Rows from block 3 of the encoder of a small waveform VQ-VAE, named by matrix and row number. Rows with one number belong to one channel. Each number is 128 + 24 x the weight over its row's rms, rounded and kept within 0 to 255. All counts start at 0. Numbers have three digits each. After the name is the row's rms in percent of the matrix's.
After each channel's rows are labels from the 100 clips, of 14976, where the channel reaches its highest value: "responds to" is what is common among them. Only what is clearly more common there than usual is listed. The data: notes from a synthesiser with random patches. In brackets: how many of the 100, against the usual share in percent.
# convs0: first width-7 conv (encoder.blocks.3.convs.0.weight, 128x128x7, each kernel summed), inputs 0-127
# convs1: second width-7 conv (encoder.blocks.3.convs.1.weight, 128x128x7, transposed, each kernel summed), outputs 0-127

convs0.55 097:150112142105097122142088111176100110142116113122148141115141151103166159111126102136106109109118120143157096120091135095104113154080079144128183090108133127120174099144093135126172086113110121135121109157152120150122148100139103121082103138119142148173108107136142104076127167090179161125111157140120134102099135109116168148112133095152109145095129105104112113124109107153128129147129
convs1.55 095:065135121133126149155140173154094150113137126137132098131134102106120123126117145141129115122146122185061093121161126123125111141128161142119117145135156143146150120109107116118155156148190102106087049114160145119110137115128136100146098104128103148128144148152115115122113091111108125142129144174119111146106115126085092136121129127169105190119143082151110088146113139110114122154147
responds to: pitch class: B (51 vs 6.6); square (34 vs 9.9)

convs0.86 101:111119105156108122135129109120127110156058103115121104134131099121102103138180091116103136128113107149116140182107111111103126134116119105115162146102112091125112140102123150189112107120090095111119120149155138141116098125132142103116098123171121150129144050107126154116097093158108129139112124094122125117125123102146140131088109129138114158071180106124077122118148109115092124104103
convs1.86 095:131077128133106106102124142108140185093154148143142130096136128165141116129101116137112129121115117133126129131170121172162093135132102133091110119142095136122132151120144150101079116141103086123090132120145186119186142156122136153159076150160148114108169157075085097117155106106133140158156116102116129130092133147108126101121128104132094144114157147130119127093175147130139105129160
responds to: drive (51 vs 25.4)

convs0.119 105:150095121099135210175157136163134142112135162127092125142169124114116164143124115107181112130131109116114148105123164110133097141118099110139102155102153089144078138110136119095106162153121099121150143126084142126124124121128101133114115090142111111134107152150153101110101113111191127139102095105123131134119136108115114132124168078110156135096133123075107134129116131092104157102149
convs1.119 102:154125144085103122143103122090127159124115098196087116145115094115141144160117118146117127109118130142093121136163148126133132135080168162135107125136087115116078092100116172151148149138132154111127138126052104146155144121122112128146112140121146119159135146122064116149111137162129113135132153166123098126134135081147110135085098166146127134128087110169098094123125132105150145125109
responds to: pitch class: B (52 vs 6.6); pitch class: A (32 vs 6.8)

convs0.36 109:156155092145154143128106118157139130142139100103106121101057144142155119129131083112092101151165129110142121140147102110151109175155143125120101151135135146133152097150117134118140123154165107124096102146100171094126166137120115100148096170167133120116109142148123102101143071089121097117155113106137137109101105169144140145174083149112152107132116151111137124104071146144142143099128
convs1.36 091:154085124168127127168196108100130131155092097097066118092103158184147137132102111135125137147109144120142160099120104191100169156152137114124144112108143132142169142144149145134157126085134140131119084139138096136155134121133164103149139133136100137088114128114113135099120123110115109159139130158116117166165117154177146132102166116124124148096132113148138132095105150137109140153129
responds to: drive (59 vs 25.4); pitch class: A# (27 vs 7.1)

convs0.56 103:097133130130145172103135153137109119142088125135143132125113106110116152130142091116145131131171116093119113143112113142133149130161113136154116177103106117125117092104104136129149100117137102140105129134120142086132140128102133141102127162141117105100087143116130112173118169068219186096115095072150109142127151110104135151136153138125165103166150133124086147119090131115112113102150
convs1.56 119:118137116074084135141155152131094119135123095128084082107096112120137125136136113158122113067155153100127091094122090136119142139111138183136145128162120140131171136142171115146147115130136095143108082127129134134081141163142144191129139149126161143086124125136119102140133120163118092145146137123146116170099152109120074121115113124115130111156118103160107068145127101148147132122107
responds to: pitch class: B (52 vs 6.6); high-pass (45 vs 19.5); oscillator: square (26 vs 9.9)

convs0.61 121:128112127142132108158116130139133128133132128124132110133122130134122061128176120115070116045067130105130099126125135160098122108129110110134095102146127182129114110137148139126089127109124127179113136141108109097097161153091148112145107146114145162138144109110079127078124130139120158118121137135156066155105165119144141139136137101122120148132123096126112118059138119126166137152139
convs1.61 109:145137131090119166140113131135144107121175129124137130101140050129125096140157157117080148096113119086115162095126089065114132150119145130128144125129142100169151099116138122114119081165126154092107137158145157139114126125112155119118140127151124087133148113157161115081116150149149093142189160127129105185126103127115132137134140121147131093120141108070119139150114138113115150115146
responds to: triangle (33 vs 9.9)

convs0.48 096:128143122127149124150110093114111164119083093082125125123176136141108163132138096122145110134083131129095131140116089135132115117142083103144167127139146134129166149147110136144097134129109145098153100144119106124097101071184109182110158153213114112124121129157142121111127139101121150131116135123107122161113136108126109122112118133122079130138157091120115129110117162088097113115072
convs1.48 085:091087117100137129083144142078108140105131103131151155164147068081139106119153117148136132123127103093142108112125144108145064111142136144135135126105153154112060172110128091122120152085134106115152103141109146079154147147081132127142149125074149090124127136104119129137135134126120124080157142139112111134133131130137103149156116108144146098135105079104110133088098121136105127113140
responds to: pitch class: B (32 vs 6.6); pitch class: G# (25 vs 6.7)

convs0.11 108:096125095118112117163080100113106127120126085144168140139181108136162134117108126133110123143127094126140106109148119076144132110176110129145166074122145109140136114137137178120122152115104157151128145106124123095123204127157089077108125138129127162119136154164133130116119145103132161142108127069114150119169109166088124128119139126132133114109164140097121138126102135118163075125131
convs1.11 111:146114113126139138145133121114098100133092161119115090118104163134104103132105078130147146126114093148129127124155113106127083136139130114090097104163102134102096129161142075125161138124173116109097087139122132163102088134085151128148137115096114110117169128070127120124121120068163109160109143152148140121147136115113123094095128151120096131138138069157110087082097121146127109112125
responds to: pitch class: B (38 vs 6.6)

convs0.106 083:128090132148120132144161164101108191098147116172102139139162116147148138105154150109104058136144097115102136123094121148139157115117173144135115108134132112148131121178136118092112114112136173102137132123140139168144095126092128124125146115122161137099114182102157109156103120144113139147117125124113148125118095132105060107121155131120113100127098127043112153128137141114137107118122
convs1.106 119:121143118086137080134106109078092123131136153132091129089137115128113138166134108112124085106146118095130139140136170116109101134111114117149107144156130128133073123087133149196188108102119142125116127118100127121136143130124167126119096124128161118084093159144108102131133195125202137140153116160132123110146125093122098135091131140159114113113125113108150109127142156094104132113108
responds to: drive (63 vs 25.4)

convs0.104 097:130080103132098119139142122147130118096201144116123130143160142129118104097131135125137146062147119098118120128098149192063096102073108104094138144139101111168143141156131113123122116128143105143156115139152137161114157105090127152138108110108117107172102154127101153169139131102124140129140140122157098134153116168119127102132135152119138109131135093088115129125131156127110093075147
convs1.104 094:096111119117116122126143150140110136099141118105148176104162087092138108106111129103138120109158114165157145129147138154122153142098144157109148122136135128087111095121164163150164126083106167131113132148182123119135108127122128142108107094116107136149111124127160135126173155159115138094148117141165075098118123164121157151109082132139178099142179152127130158176166134146101121162153
responds to: triangle (44 vs 9.9)